From a checkpoint of a small contrastive audio-text model: text encoder norm layernorm_no_bias.
Rows from block 2 of the audio encoder of a small contrastive audio-text model, named by matrix and row number. Rows with one number belong to one channel. Each number is 128 + 32 x the weight over its row's rms, rounded and kept within 0 to 255. All counts start at 0. Numbers have three digits each.
After each channel's rows are labels from the 100 clips, of 14848, where the channel reaches its highest value: "strongest on" is what is common among them. Only what is clearly more common there than usual is listed. The data: phrases spoken by 400 fixed synthetic voices. In brackets: how many of the 100.
# convs0: first width-7 conv, stride 2 (encoder.blocks.2.convs.0.weight, 160x128x7, each kernel summed), inputs 0-127
# convs1: second width-7 conv (encoder.blocks.2.convs.1.weight, 160x160x7, transposed, each kernel summed), outputs 0-159

convs0.8:184141084126118090134137117118193126128104152067136136131107089200118073174094104151079154033106140121077162118078148118162132101125102134155144142057110097135050144203103119171140171141185109143097132127105105098144149105104126104174117088121128159144154091174178079077174151118127087139109144122121083168092116158091144106081126139131106091119123092121115055140123086143138141103141
convs1.8:131121130107154091158203106246000144121127113097151140105096098144144140154076123129131109137156139124117128111125147140117099119114110114073130153107114139063124132098086128109109131135129141058082102146165171115125096114151116117175110102131180098096085119133108095104119097164141124074101119087128131132074142166104134130123105159168042085133165096120067153106137163169111181141120107121075138093154053180139133135081167173150158161171112124133091120143115118138090099144130152
strongest on: /d/ (91); clipping (32)

convs0.140:113149131128148138108164108139081117178116139088136122135117115095106103104082133118156109130133117131086111169255100127132121121115114139160147120128127159077145155029129142106120152156139123141104160090127157062119195064144114131083128168121134146139071142104118055168117152108139094100103074115133109136103115111114140143241118145124170093111144124136098121153129120106122084133088
convs1.140:133105119115134099131104109133126108103163147158150118131167152144100174092113099114140146136155161162210068097182053105145067132074122073186135103132138131089108126107124110127111160089035103080137139166111075140145137193142143143040061112114122151157132106125120139085121137120125147072084033025142148144098114090151127184151141088107135146080101137140146103135129149191161198132183145141090101105141174161114136130125111135111126087116090141123117120119147114131158161131120116
strongest on: fast speaker (59)

convs0.2:143095121117112126128111140115122148148123130072097138091082098164079129072150069186152155153084143026070127171132116154132135081099081117151141172113130162059109148102123179183142126138112118098042115044124139107081147105159094144114138135154159169111113132133137115138145160138144089154140073082099093152136081093112143099130143102101158125158048053145098129115166138164142149130138
convs1.2:098106081114129071157117061139128095106136150131119159109132115111063118154218160128142132161104120155239136142130096067140158121119119094105124097160200140153121098110164138125152175115131120145150095104181128027113096149149161111052112132096141120138120129178111144068124135069115150073136127083112132106114164144165143136098086114114150105122164191102141079088134144148152077102101069148113136156095177131096119168090123120120155143100128068088137160197092122092128132124158095
strongest on: /tʃ/ (38); /ʃ/ (37)

convs0.123:127089125146101085146130105103191102143105120097112130098094109116136064110158078113092110090113129079088074063063089118104165103139090142164121140157127174056120119090079153164134102150159142101173126117101114110180091112115105154085121132147110075139239080128123105111087173154159105146133093160163109136117120144073134152125092119147166159185126085168119106081120140138161123191098
convs1.123:101104119133075095113129108154090142126108118089105121085089136129103146102125134116137144129151149143112119128147115031142117139211150148146122156154174140158118133129158117117118169158173202149156092120116069103100138122141078123108092179069168104085154076079053081194149125094119137135153183152092157130100163136124122157113128090078130149158164161102100141173157079111097075125087110125166119177135087105127129135084122093135174196092055121109199168176066118117126085104114123
strongest on: /k/ (85); thin (high-pass) (32)

convs0.56:086126189137094113134149083121132133148119141103173132168121122085112105097123082124025078114104108089098143066065157134078084149122130130100163112169150130102112108151122126146131136116112092129104106147110111190110156133114126228061130184074102104151168065139183145114098132112077092136106077147118080060134097109145150131082136115119150157112121095141132065125132104119165117184106
convs1.56:141123123113164111160161131101067171087126161158131099109052104134121114116162128107137101160118120111082134097096176105156120093025183163088080136108152075123123125134112184113156158118189151148196105161110093101128079131130122100123133139153133131091159135146132090084126163145145161153147140160152125159169150180092132097130152187102154057118157135109150113142160087097087123146121144109209159126175130133132085112065130105063085093114056137089160039154107157132119134162089112
strongest on: reverberation (80); /k/ (80); thin (high-pass) (30)

convs0.44:141157186093118118118041140087090144144143148150141114129104131125135062110123139123123110132078115099081087088120141152138041143125146140120113154109170205122165136067202160126109155151094152134119129178075079154142091160066110208114142125137142064138165075108093127068143131108144131112097142152123116132114154117143137100109056123170072114131170153148170133094111109137123089188098
convs1.44:126116126134149139124117105134105102121168146106152113121105128165130155123124153116125117143136123110092114074081131078125076142063061112063091105112106121141111150132091152149145139095171101118103137105166150078127078186103137111129178141130149100077114145238166090094097151175171114130142148173159102163064113144179155088119137188206158068128134097127102125099102117091098184156154193099157234092129129145135127142132162124114082077149072134111102071141177137147116108153113142
strongest on: child-like voice (66); /æ/ (59)

convs0.26:157210061127156167118097044122127106175181095139155120151161125169128127148084086036116150122119180091082151123106136144150145116110152146122119133138148150121146125136109102122092232104179109167121153109137180114146121150080197142124092178153077106146166122133176126140080133190120090148076137128073086169118114127130139127087146109160101154165132088139089129128147164097101120110133
convs1.26:127117105160142144082060093128150171141063114087108157128136115154153082119119175159185135132090143091082102103144120124149174071159092104136119142073105123097101117142097183125090112100122088127093072141124131148125102157129079144126112167089128110124130073130089141090028117113202174078107143117140216120123039136181139117124142111122115084131121111162136149095123079129133142147125118139091133107170106107165185103069096074098160111134109051142094138187101150143134093171149149
strongest on: /k/ (76); fast speaker (45)

convs0.13:185111062127111102119153114120115097131083119100163066138078122144112100109101115127139138074093161064117106131159089121146119113090129146151092138121112131031099118044120163136147166113148084121097147094146140134165170110103143087108103108148109124146082105104140102082125114142162089131137133146072097196057099167071114109113156131111177136147057102093079074093090082112183114106121
convs1.13:130128122107163118129117173141144095121113141126138139114108141129135074178176104130136164129126129128113165157097190159152151157133111178049120131150073139161124123141128146139144087119164176109143125121141200135131146136155176201136150185121143149165147163099171099152244133141163140158089132096074089116134160080120118119141080045131124107107113196145109106042088149151139110159109071148148141042107194149104137102124149153103095126108161108124123168090167084147180168143092122
strongest on: /d/ (90); /z/ (49); text has "needs" (25)

convs0.71:104148123136125110104144125142105102120101125085165124138096122095126109116079112142039087119121125058120100133203143102096131090158117129107102125165140165072085175041135106108132157117127154138130081080085165146152222110114104159128111203071100163083067087093154130104096129148167075163108085128169090114175106103165154120122095114126159132164159085120137100122151137153104074121117
convs1.71:133146109094141104167110093148179131137132079125127077129171102145122148077111045114169141121116045161157109148216084117126045122133147101146142111092140126119133107134095128108147118146079144112160158158120129120127113179219206188057167123122064144136144119109140175072135122081151103141140089128100132132132100103113117068177154164128094139125078156178109134163139119137127140153144133110186168110158173113102128181103091112112134054123108117156183128116091140116121156183104167
strongest on: fast speaker (49)

convs0.144:167092130102158143114092109074121103138086083090104133109094140130078105080111114144141166109069185037007110112126085136107131136122115131172165111133135156078088130100119166115150083107078167098106114136049108134096140122097109170147103099113108121126112090103106146100131157139122184149119084152094092114145125101156128078143122106098120118154123068177060065096141146095097122128156
convs1.144:113111146083160116122127089120134162123086167127088154157179180140113111119127089111096098123100107168175088117055129135128124144142124217191124097161152114164153114117191156120115196150135122115204163104134140094114144077066125107127173109135064118129144139132135182076126170124120099102122073122082119088127186060149133151057102156118201208111128143087180121151107097053113106086149131103147085126159126103123100144154120112083143113095161121109117126081157148130097146112155088
strongest on: /ð/ (50); child-like voice (48); /z/ (41)

convs0.117:143127146133143113105133107087112146157071165115155122091126125155163131140089060122112160105090082038029116108142123114053119154112080109148108094142109133065133136139137142158145134076119125127111150139091106152110168129112100167121130132128088099096166090119152093126157089100068147157091068133091036074153093133090142107111124074096144103148146046154167095147125109120111159136078
convs1.117:143124158101143144152106122095197137121121102139115128152148130116150124136134105126149112134150129078168094135150102164098142130082134186102127078168106137104138122151029160130125164162177161158177192137134113152097138113079162107195165098135063144088109120069106108136149117110117076171179109138066137148091166080128150085074088140125186121050062193095131118116134091086127141115169131062195082192108104106124106123188137119121103109149145129117100108102144163124058116128116138
strongest on: quiet level (60); child-like voice (49); /z/ (46); /ð/ (36)

convs0.12:149087135101141143100078144094118117106146157143144110104099178179179084228062134098113180111098082117106055134178121114113124079140087155131100122132128098142108151120110128178151119059149101142133125114094175091157182094096117105147142144133133117076080131164144090150140132053131077053070138106080109110111176119070092160111123126138139153165081129135079104141127137157137157093125
convs1.12:129090089168127096149049079057154137121104119093085152127202101116093057140158160143123154129144177090119122121108098113111136116160077162114127145104131130081139135093174129106139132109123156130073117076136130126142114110124120115142127186129166139088088132126071168087058168100115113096093121113195140131095098141081169196121130119119161149119143094110092151118093090087117193118121143123081191128143067120110172095101141051097185100142127093072081099153140160123112049115155132
strongest on: clipping (35)

convs0.86:152136141135162082166130174097142144109169138132118151134074155088132120112119101104142092132105105132130126125102150120143086126172139128186082131142129206073184129030143105108180086140127129106142150128123135201177100120144110125120092120133139125175123117152063161068183094153176109129115140183131120165084139130070125119118098118129149154251085117153162182086093154100134122134161
convs1.86:124125192099148139108121121142139142140100170117115202114112174098104156066129142121137080117044107134120137140123167130142143083156081096091148114173162018142131061090167176137114088104158061112108133148126142105108135118137098129156165135125128087157107135110114123150111121167189137136113116176128090120176128213050080160162143172161108113225147061144135146174153116120111160147131200167103103141155122148123101096135087111078076131127126129141160136146115152152138109140098102
strongest on: rumble (53)

convs0.75:194134119164078086172181132101081143104148178097210076136085120162151121148124137114103122113139180097075109113180138132143056165114131142164114137164138109089103133117123137123146094118168079150096162132105134133139201083096129120117110155088129095177100147117131098147143133123170089154080135154096111139093138171053142150143144117145154174147152136093158054139094015139130128118128
convs1.75:118115128074154094111136089118145132138123124200117097128077059151148108130156111154141142117145176075081157180172089180131106134119121100058122117125038160114110146137058087128127151145120112165186141134108118165118156113103126141109127117142141224188136169109141072088180125102151101182130084124117134148117150098102156150115080095142161101087058228152115092096090117097110143153129099103185158097144180145122100132113155126121178090114144140126058170129142146127115134148083127
strongest on: /z/ (62); mains hum (38); clipping (25)

convs0.82:134129155159201139142114164122073139183129157118087145168182118137144138104131128092140192162131230117122131136099133139121169149142111096172121133087078088140124100141104135130180111151105144084137163122187119114111133143178121063201132067083121131118134131140113119097178137084109119101150130043186123100118127117224106118104111189068115135095130123133084157153145148141101175124144
convs1.82:134157128161125115132137098116103185148098097138165112114090110141130142081134125091133091109170109076062162157145118103113166021167166151140143110096094077131118087063101116085119131100103162153129141107079081071124089114133126153039131148142153102127117040119090118110082123128107130115122100115150113101119115113119146091101077100143174122153149100104120097149153126096111155188158123161159183100141127159096114116108094113108151112113074153150169200158014119109098156107095069
strongest on: /z/ (53); child-like voice (49)

convs0.94:154110132129132128089113146078158138130142137093144172080083138127074179101056078161093164074098122084017082162091160157085120103087099113181184143080135180092078106127111136096164143138121116132118129114129138144131103130099142188104150147125132116114140109119166133136139132043117134193115089117101070083162128090159099112101086090083071116166117088115163104153102129150121142131124
convs1.94:120128123139129129153130092162117107125086112101103157133137098090139122174080099099136154081099049163152138124109128066100089104122116148108142068135170094148145091125173211126145093139178092152149085115172141114087089142092134098132147145103102137099134127144079178152071121170107089201154162173131133141136146104088101104103145164112183105054108125139113193178097082165129122081142106146090135154131150072100134155136113113090084184123155125169161036158078138109051135128159126
strongest on: /p/ (88)

convs0.96:138124056140129083108103117094146104076124179049110114134135106113109152098122101158120088048094092139113095095097121134160101177106123110157148145039114136117143150141090124095158137097134130089103131132081095147122106116125103077231087103128129118120172096134094155119150140094136088157139146109115097127116069139113101083090131141072101076150111095094118112099125050138128175052179
convs1.96:174119079163157068136143074164063102080119127127158124070078091121130065124084177088128139132123122102094110101158146061143143113100111130079140113092131136115117089056104084143155146124129169102128077125095105122151098117120142139114070128161141085099114124145130152080086131127103127058107149133173135163015146140117135148143125157133112106130149103145082135158143137123101187185164148117000134099137116122120149128093172126121154114146102114138135154164121134103096089136101116
strongest on: reverberation (69); /v/ (47)

convs0.45:155113127182138152133126094103139080108114084099135133116153120144151102162124058098130110106071167119078167126120154119109097144135091138182129102162066097092108120124065090128129145140136115121171174126164111137118168096144147127117108142147112092125084122177092073085081174116135098154138017090134115088133148025114137121145098107107163156149155028107152139134103117135124090121195
convs1.45:192116156158137124128071075103140108127108117087103122102120139134148071167174145097136141169099124138102089104166175086066117132064075123113108129157112120142116098170094175093139103106158132184148078178087148110103170139098150136096114154082112126129140125111141142066092139097158104124100100118173180088069112201182133040161132110110118142109161092149088066118139153048115160093117144130103150165171094125167177122143116088137113158118147100096085105198120094121118096163074130
strongest on: /k/ (93); reverberation (62)

convs0.143:119117183157144124153204099110096095147155109224096172142135096111139171111167108139159124141122149172189117148183080143097140091153143108142087138169132158164138101058146136117139071178077106098114150212153125150149085142166123162134136128100139176145110122125103152149147162104150175128179122142140160099130156076127116173154120117122193167165166142125190158124126179124114061147165
convs1.143:140100125137152141109111089154126144138125108089135192129095090129123070134069155184134106127117146119130116095179086138116081116123092086090149177131169141000128115090134126114152134097092024107032124116108170124157141129095107149145110098132166154164124145130093143156126145141177117121087116149170133156091108182118135185175149171133050107153090091124137109122098131090110200165133176084088106115122061129150168145138095127115089139093120120115120125130134119136159091124139132
strongest on: fast speaker (67)

convs0.132:151134124144125117152105142117090161092148132064102112143072123159101102127071112127116131063143106102110101110125132134124141087102099149117149136096085072095112143061161149077117172129216089120137143088129138083141185075105129127072119184090123135100044127081142073130112119120109110122173106118070106122096149106129125176112156148139176168106095068099147024098108117120120115078150
convs1.132:085142116137203095172086064107123078131073133091148090194211070102116064135171129119153178158140153080083110123112150124104146078134119120111162147146124083107141107129097118132139118143182178190124123098151133138146125163173123173123129172125184146143085125133098116083060125171124116142098132119127127140093123148083149151105097125151081124108133136159111140098047138126109125163109142142136140055135128161155178126052127094106190099166121041085093114069120136146148123126145160
strongest on: clipping (36); /j/ (30)

convs0.92:167103074130118091096106131128165153120070208113075116148086086184161134137129062111127183111113093094091128177113137136090158141085159108134151092119174108113136084074134094098172182119175125103132148089090168123148096125168125165083135191170141152122213113113164122131109145126173141101117121136124111159163129109074116110153108077103121126092092056159170090103132172158119171119169
convs1.92:168123140134166137123059074145108125142081123121106147130136073116152096093135178105150140124117116159142140095150151060098059148125094163103134090092124121145057064144147158081137121079130046171135103131164184095069131161184091149121104158081110128112148148166160171125129090186123081112127145130155171094082081127119139129141113102084123161100110103133184112117157096091175132084103097172119168116142121084132148199176081081108093159143149091161140109172175181122097105172116148
strongest on: /k/ (88)

convs0.156:104111149086141150114156132163126158183182122182123127129105136136145140170160116158123190152220143084136195118083094124125114154165217135186094023153161151119086134108101159121136084131123118103100153156169124128103117086114148130123143103168135112113083107124143118125123036163131093176126090140129146183114133148113092117123191079137100125107143074129192126119139174100107116154133
convs1.156:127118123120170128088092133133095131171101092158149114083158060075121135081092141120191114076050150092125102099154144096110094087167044129131097125151144142148131133127145136188117100115137099123045121147110141122084128161162091201089151101117110106120104101171161150173074095107200172061084085129155149178091119159118099134115132167178128095117103098169111105120161080136100144057139137152064146141130114134120151099101086124134170133081128117148079108115071153148107093124094156
strongest on: reverberation (88); clipping (29)

convs0.39:135127128108126113095068141094255062155081089108116127107095100116166120145071076122122122062102099071104079066027071112184151107154126119124094137125117126100073118158106103127099110126156101083130153136103114133168100123111107129132114098119156117139191126153096107133124140153144092110088111141128074154068136171082134130092123124112121137102117071118139094097123096113141163162129
convs1.39:109114128123108120127169146185017142138112126104148067131161076118114127146136124123108151142176145061119132081139100106133130156161141144127120165102100179126112108132075104123112178125154158115110079100110123119147137126110086138114072138074206107068147104092070095153135143071168111106095184106098128131124135103151182156147143110112054098142137077115116146133139130129138111102096099135116132145134084123115147115091169132174218246155034111155104182148148126116153122122128112
strongest on: /k/ (78); white noise (34); clipping (29)

convs0.58:076176160074101121119159151112112181115119160143126123127133107068127132140104133099083077163090066121100128136182121150070143150086147108107161100174165131080139135092117140112126196077113179138090115146083130124094179094126113181063103222153088165121157087135127135141085093120119154149061099124140118083130111080160069121097136094146163109124116115154156089152145192097103124158103
convs1.58:130089104125147127149169160146067125112141099097155096145151121164106103100108125126120091137139094093137141054084097122169038105094114051058118145097115168057113153133098174142148156115095049104126108160086122142131104149110170105093097062131146103099112133082097112069100140149173188089115076093119085144162181186085120139150148190132103126111091087121140110088157097115120161149111127067125145078186133132059130096118088137113133127111084146139127123125096132143174146163176119
strongest on: deep voice (66); fast speaker (57)

convs0.84:121113126100089124089119146114086147125125188116136113076144176164126175158078133135109140109082152084118086162101134105109119118183102136080109158115116044144088116149096097095105119132087100096164092160131105141137113111110150055109151126132137140084165161126147107185070152118104127159069195042115107113128138126089106136140121184096084166090144092072095137117105056165100176070118
convs1.84:113117116143104152153104135096123149118137133168126083027102104107126061056181112111121152128141135082030148151154162142169147144140089139132131131108107086183131168127146163143133118126123129150131147120102122115160139114115112136097126167117118071098136051127137079112094152066128193137133151115143149131109119143150142153164140115133171093127140091106142045111144163101035081157131145211110150159141124130051139112087117118112136151131079151159113102149104097119128063123037064
strongest on: clipping (46)

convs0.81:071112096161112103122078195111038254109126083077192117142116127088067144091138130118132110165127146122128152153085169132074118162108118121079158120112132094135134143169140108117102145160135130096185127089144127129130167138067140122152120112136121115149143125112085097142117147142091083119180130084093083121156112082159104091178145128128091093126119070062149157179135117134108136089163
convs1.81:116096110132121126117105086084093097100156110109150139149169108130079023138136173157116136160134146051080087047096101087138129139122096149056136149158100147133131147138118185167156152124123178159139101121105134122098118120087156129093163128095171107074089114116115108032060169120135150111090101108156120154081151160131143149085096110171130069132109093122123093132134127058054131152122139092081183091155119132150149095119085076116157119147109058106080091138130101145120106135104139
strongest on: /ð/ (36)

convs0.47:123090132170100104133189095128078109153124172150122124132153103106108155110094083150156111109109133133146133181255119113095141137097122141133103099101158095072175117057150149112165124165108129145101130128123127146110176100146104142050136211120152164134062140080136061168155138080091173134145113132112119115119105068136100156173174116137163109137121121130166117126129152121138087156090
convs1.47:112105125110122120124130127171115133144118115124137144109129132152111110114087139147135114128136179173239049095150052113140097153126121058112140138120136169045132133111138121093141162078043033063114112155109108117142132177112136106107039077137160145165104136120096134114099144112127139073060077059125158130085105127136126181139153158075098110116116123107126118128156117143134200128133135092084034155158133133108150130114106141110136092086116115133144146143119104115177132163169112
strongest on: fast speaker (58); /ʊ/ (25)

convs0.9:156127148145149106114099156085182035161124169062146167121091137138162094101125125123182143121180133130132116127057126118124120094234116137140094132094110086130066027144072080086153105120199103137125122134140119132153068132132105112099097097115173097141181124172106111103179149102162153119066146091142121124148130169120161115116135119173131129138154128143067108125096095130115146149125
convs1.9:124164101116106091132131095189053144103133092122154091107106063106121116068083120087121113126095114064165192104204104104115135109131134129135131145100097133115127092070077126062110155161106126088080090095135106094146109141167108156126072120098156087109143114138127129093145142077094138095104185105142165125103148139106144124105121160143103103100154117134133178118127156147113145094050076150129144113138122132095117073102146146197251145184068090118113100136101139080123121169131078
strongest on: /s/ (99)

convs0.66:137092126155096125141182105149051139171131141177104150085134156135124092146100083143158115099133075140128143132209123142131115117109098139110117126080160101101145011035158134095115122172089116093116119166099133152118123143109130120078129164164111146089016100097132079139152161104122186118148095132109141095096112093110144155159167107109184148163149132166151115139150157121148073134118
convs1.66:135098117119089136127104087126120109160157137144164162110143124141118119136111171158130141142154195140173056084106048103129131155127122072147154159099155164040114150103112076133138152099078082088100095139087123129141118119081104083217072103114145135117124126108100161155126156120087147088090112109142148104081114144142121187116182193100132143166165097116109120168159101139106179115131111092064062181164059116112163119120139122127137081031133158157126114149140119111135065142154100
strongest on: fast speaker (60)

convs0.135:122124123118127106133112111089130124142092134118069146105067082146128081152106087140121112048107124122107105117171167091083188100104107113167142124108144132094134102087101144125147147103160145130099138067129118033132141111142135180093121158089100153118147124097152084133144115079129130103125074144106099119110092112132096127150105153130176116216135147207117065121180232113131079182085
convs1.135:124134109132113172101122120100156094127167097080150091138122159116120148141101100096116147132130089112151150140139155106113105143031096154147111126164199113158146124126165131128112155113144174169178150116044134097122143195127153119109111142167087057150164024081137096129164110078068141099105064122130140127114124091166134117150233115066099182081118095135166034103145126060125109134137137130086087178115068114113120143116125128114160134127119122103160103103102114098117124125113133
strongest on: reverberation (74)

convs0.54:122090157117094108120104082109177065174137129143157101098089139116150166101092115110101126105166107072080128105027070124102133076152099126112132156087179155061080064123164118101117091108171148093112097152109133154179111061080128142097132098144129145129156137099135106085109092055113153126119084130126106132151143065115113145129111152109154147161149075084099095103087129108117193147087
convs1.54:126113110096131156180145198173013113089103128076143152151152121105071097084133154166139175160150139103120117095133063079120092103101118129128119146130132118124164158073139138102163154162130131068121107128131047106164133147079118176175091204093175150139155106111097128157127156096101134125138168142125127111086158141127108172092164124170137129105125094065093134124135138110094127121112115122111115125143128063109130107162145117126190182123052036154075086111132177088110107131117100
strongest on: /p/ (80); child-like voice (49); thin (high-pass) (39)

convs0.17:192097121128135102132151098127157089138056133114115104101089093164156117146077097149097122082091118081078056111122040132139112110149102137196070108136133161037121140081126164098140151135139111107166126090112134143159098125160089108106129088141134123101158093127117107149135147138129084148088139147125071173068127234091087140113108099088161117158125077110141085103108097163118137116105
convs1.17:148144132126122146109114127092139116135111141149121178166161138142130079148129166121157106123159105092131156135117141153140165191161101125034105143162073202127075122146049128136122159150143147133141089130100181139128134106076129157124138166090137108114123134067118106158194156092167078150145153137080105149119235125108134132153088027115120149158141183111070167064137108083101124149101100122153134098156169143134164143184190117123120195151128138103114166123195170111128098118147151
strongest on: quiet level (60); reverberation (60)

convs0.33:115135123120124165104095114089221071131108142111108148122073121126107162102124079144088140067106107087080116049008153124160153129120156122174139148122126179116093083168049115116137138148102121141138107138101108129156033194118121129152131068096143103127199096113113183076145125145137128133123145130122102136159134164092178096073104146115104122123130103128112145139088131143134137124139
convs1.33:124140100114108119158150116198030117112142127113141111122124082117118087072116125131115119144139118111123102066139041079149107119123151146152135158126109142095166098104137123123139150162132132055099090120099080109158097119098088133063092114085188090105132103126046164160096165098160136081122208104138134153109152110097160170112143136098101096128161095124107176182163112155109166133088088146109116129138109099100107136087161132165188181170001139151146162140130122119145106098126121
strongest on: deep voice (62)

convs0.1:085118110145119166134079164123101165089090131094099123194139144117072116057169150071183109155094142118130105141076118148103118156129090135078107136102144139103167125054129116108114152164111154143183129162087084085105095158159099114147083128134152095107195095035088133127109146166111199118132100142172135102152134107137161076128140128151047100100106094145158185147163141092118144120140
convs1.1:109112112103152101135114059113096139118115109128137109144177101137116045108173135137105176138073145038054114084084147100144132084116103122087125178173104117150120149140136158140158140116127119131116113076154169094106091110086112137092145128106159128083063142144085109055087186177134118111102153127147108138123119153114152166088098125168149085165080122120147115101093124048073099117127150103084202068139095150119130099143067093126133100165100064080087107118131129132109115189111082
strongest on: /ð/ (44); thin (high-pass) (29)

convs0.25:130093151178101145103115064101057085132152130211123143120114140122098143123113083158155158085144191158141147178180101126117129067111114154158125133097118112106122090081123155126196068161115135125148161165139115167126069152143119094105142119156132173190066087101162087125098146088128176107135118207090128152119112088128119110181152092086172129160155127146185115094152172084130131161107
convs1.25:090114156102111130086107122163130103141148111091097173129111158162118098148051152171136123149147173165166060115143086089138113144127119040106145186137176141020105113118142101109150145102107098078091107111152106115137157145090085092194129103139139171198077131161116129151147144115135089134127162147130151100172148144131139201120117157089112137131138051120156117165127121098121156108104107092055029193130047114166116142169117152130120144087119120120136145105109121154142128132166136
strongest on: /s/ (82); /ɔ/ (66); text has "lost" (41); thin (high-pass) (31)

convs0.90:133114153101090102140101116095120078119120091182095125168129134068165122151113143071087101127132099181122122079131134091176159103147124158159085119101126105137104085149111158125122118098114110124129106149064144128119063159105163093095065063134216110119172160174087132146132166078065149157119147111098102085137162175090127119054079149095062142110122121120104070128118178073116114106124
convs1.90:121099092161097083081046097072165117102095104079093126091139132048098090111135129117134086093129117131173092081129093083106113108130116122077129119105114110104118135084167112099147129077089132064118114124100074082120130156127120095145030143131117098130138138126111132084092170103118138063076140106186144118112079127115124134057137148093135123099163169110154168097119128095089166084082102097081134127165096051116112111119129056135151090100133130092116088132110144051108094111103113
strongest on: clipping (31)

convs0.19:122133130116121136116129113133057090092138135205164134099176122072152137130122089091182117110062142133141103179198133121140143147129133105131105123128155123086171196026212136096141141129082151139164112128169105156125113115177093130105156142120092173140118069099089146158111113125080203177102119156128132145133107048145127115151126082148142124152166118157163134154131180081100142157158
convs1.19:113097137117131149123125093148130125143123098131146137121129137167108085126088125150120110144137135170181102090106062123145085138085114044097163172131130197008103150102113136129159126108052000075087116140136135070116110159091142115092099093102156123111082134175088098097112172114142116108089093110138126125093102126122122168166125109122092112156089093111130083109125110098114180147111146019132163098138122145131158089119121145122119131092090101090119136138147106105162102157171141
strongest on: fast speaker (57); child-like voice (52)

convs0.139:080150116116124127133089133110150152133086153109107099139093131147150117129126113120182122122112063065118134101134142140144130150135102136191141104054156198091134168073160171133079194118138148090111220128129105111131138140078143114166113142106120142108073135157070120108084162022138121094119119149089065178080120146125086124104150077110138106141124037121110120162164151137134159101130
convs1.139:107104109117178093137115146086143115097087117091130161139198109089112142166140150136115112114116173110115138193086133145173180119129106138110093115071130170135131133157159198172131046113150123140119110139139153080100093112165105203130172162104106097144114120132087112163119143169226147080075141120176134137119106066137110093185110122173112106112113143141105071095105142072136133155140098123076195092087154162175131129071099143070121107087117099080117137138202094125109093124094136
strongest on: child-like voice (76); rumble (30)

convs0.89:080132126112107110139114168141095159094130101087112113096142125158155112103132095106117147136109131091070124175169140164069155106177068141125103166086166123104097131093073112094134127109130082106108139117097146101086168149159105175079135196111156171081140077109109146112099180126076096163148114138067096133124133131149153105090127128080085119196016055138085112131171144141141095156112
convs1.89:118098104155168134152014108109157146136130120069109200095147132116093116099191145125154134117136128143149110094181123095098149148064022176104122140126163143129111096113133178124154180100166148143066133171095134144103129116145131112061128170103164104130095133081143163121091107152123110140141111128182206102066111181132131141132147111123149175170095126123075132098149086048147112157112178162094122168158102108127150145118100080093163155103107101088154135166144120120102071138110123
strongest on: /k/ (86); rumble (30)

convs0.155:114149130122137104160056193100108182113088131145130098127123114140117026141114097133134131092114153073117108086127148128148115179133157110130174089136135147114173135090150156128113145165113113109120133149168105000117111131096107145163116118124132061124123064084117161098127143137165221069101117154119075119104123187137133090098105124183070099126144110108158096095130128131104127130087
convs1.155:115152118115129140138175150128061124122143124033142136131177173164102144132155091115098115169111136129110077073093113153152117124104120119143108121115101164171104152138135125135158158106084074103122122086160145042137124108050117110151147116101101119152118127178101073099088144195103121093122085171169113129113128120163101143103146078200139094104134117127161163083116106120134117125129180077196242081171081125156075107097142116127171108174078099099116130111175136135151094119179126
strongest on: child-like voice (87); /ð/ (48); /v/ (45)

convs0.119:094122117134155127117141071154125073091140149139117136098166101171124132150119068109081118123147128064098137206140177104116142133092132116126090068167143051077106116087110147107118164103150143144095138129068111143136112133130137153097128164178061148161128080147130132117119070129124163061110052142123146153118143090081151159100141087136188136172123019118128113158102134066121116119166
convs1.119:159136077133149100106098111125169133084073117077071106106206136114130128134147143132176120105039114137115072138146136168153132099116064091171114134121134051166162177171150210141144041120160125126095104143120158114129094112164129159157138128132138149165095096183103139059063137140174158122123096114155160131150160139152111083148159174147188113154068124168122155136103119116090147178130186135121122130155153150138124084105070062080100126083097102140122144141088139167129144150140117
strongest on: reverberation (84); mains hum (31)

convs0.51:109152083143147115135114130101089124090163155159163106111135133108148167129083120162090073112117076135103106151213164120156127115101100140153125118204144164080128159031153162134150143115093166170125114102125084166137169137112129147111155183143075208136103127094119166113129150207104091115120112167093094140118165117085141125130118155111162100195122145039182145179146154135132157106113
convs1.51:107143153100132132120147087137089138134071112077108151121082121137124127135062097134165111125068078150200101118183123140114063112183116076088121107106096131136139137084131125121125178140084025061141143146189130096132161172154160084115160088122095122120158135228109119105118133081123131088110112141111111105183163151095116137133071160156098123181084144128128136135122108151170190157152147104162143065123123159145097149112059115093097067133136127133149137166091121133107159149198133
strongest on: child-like voice (50); clipping (48)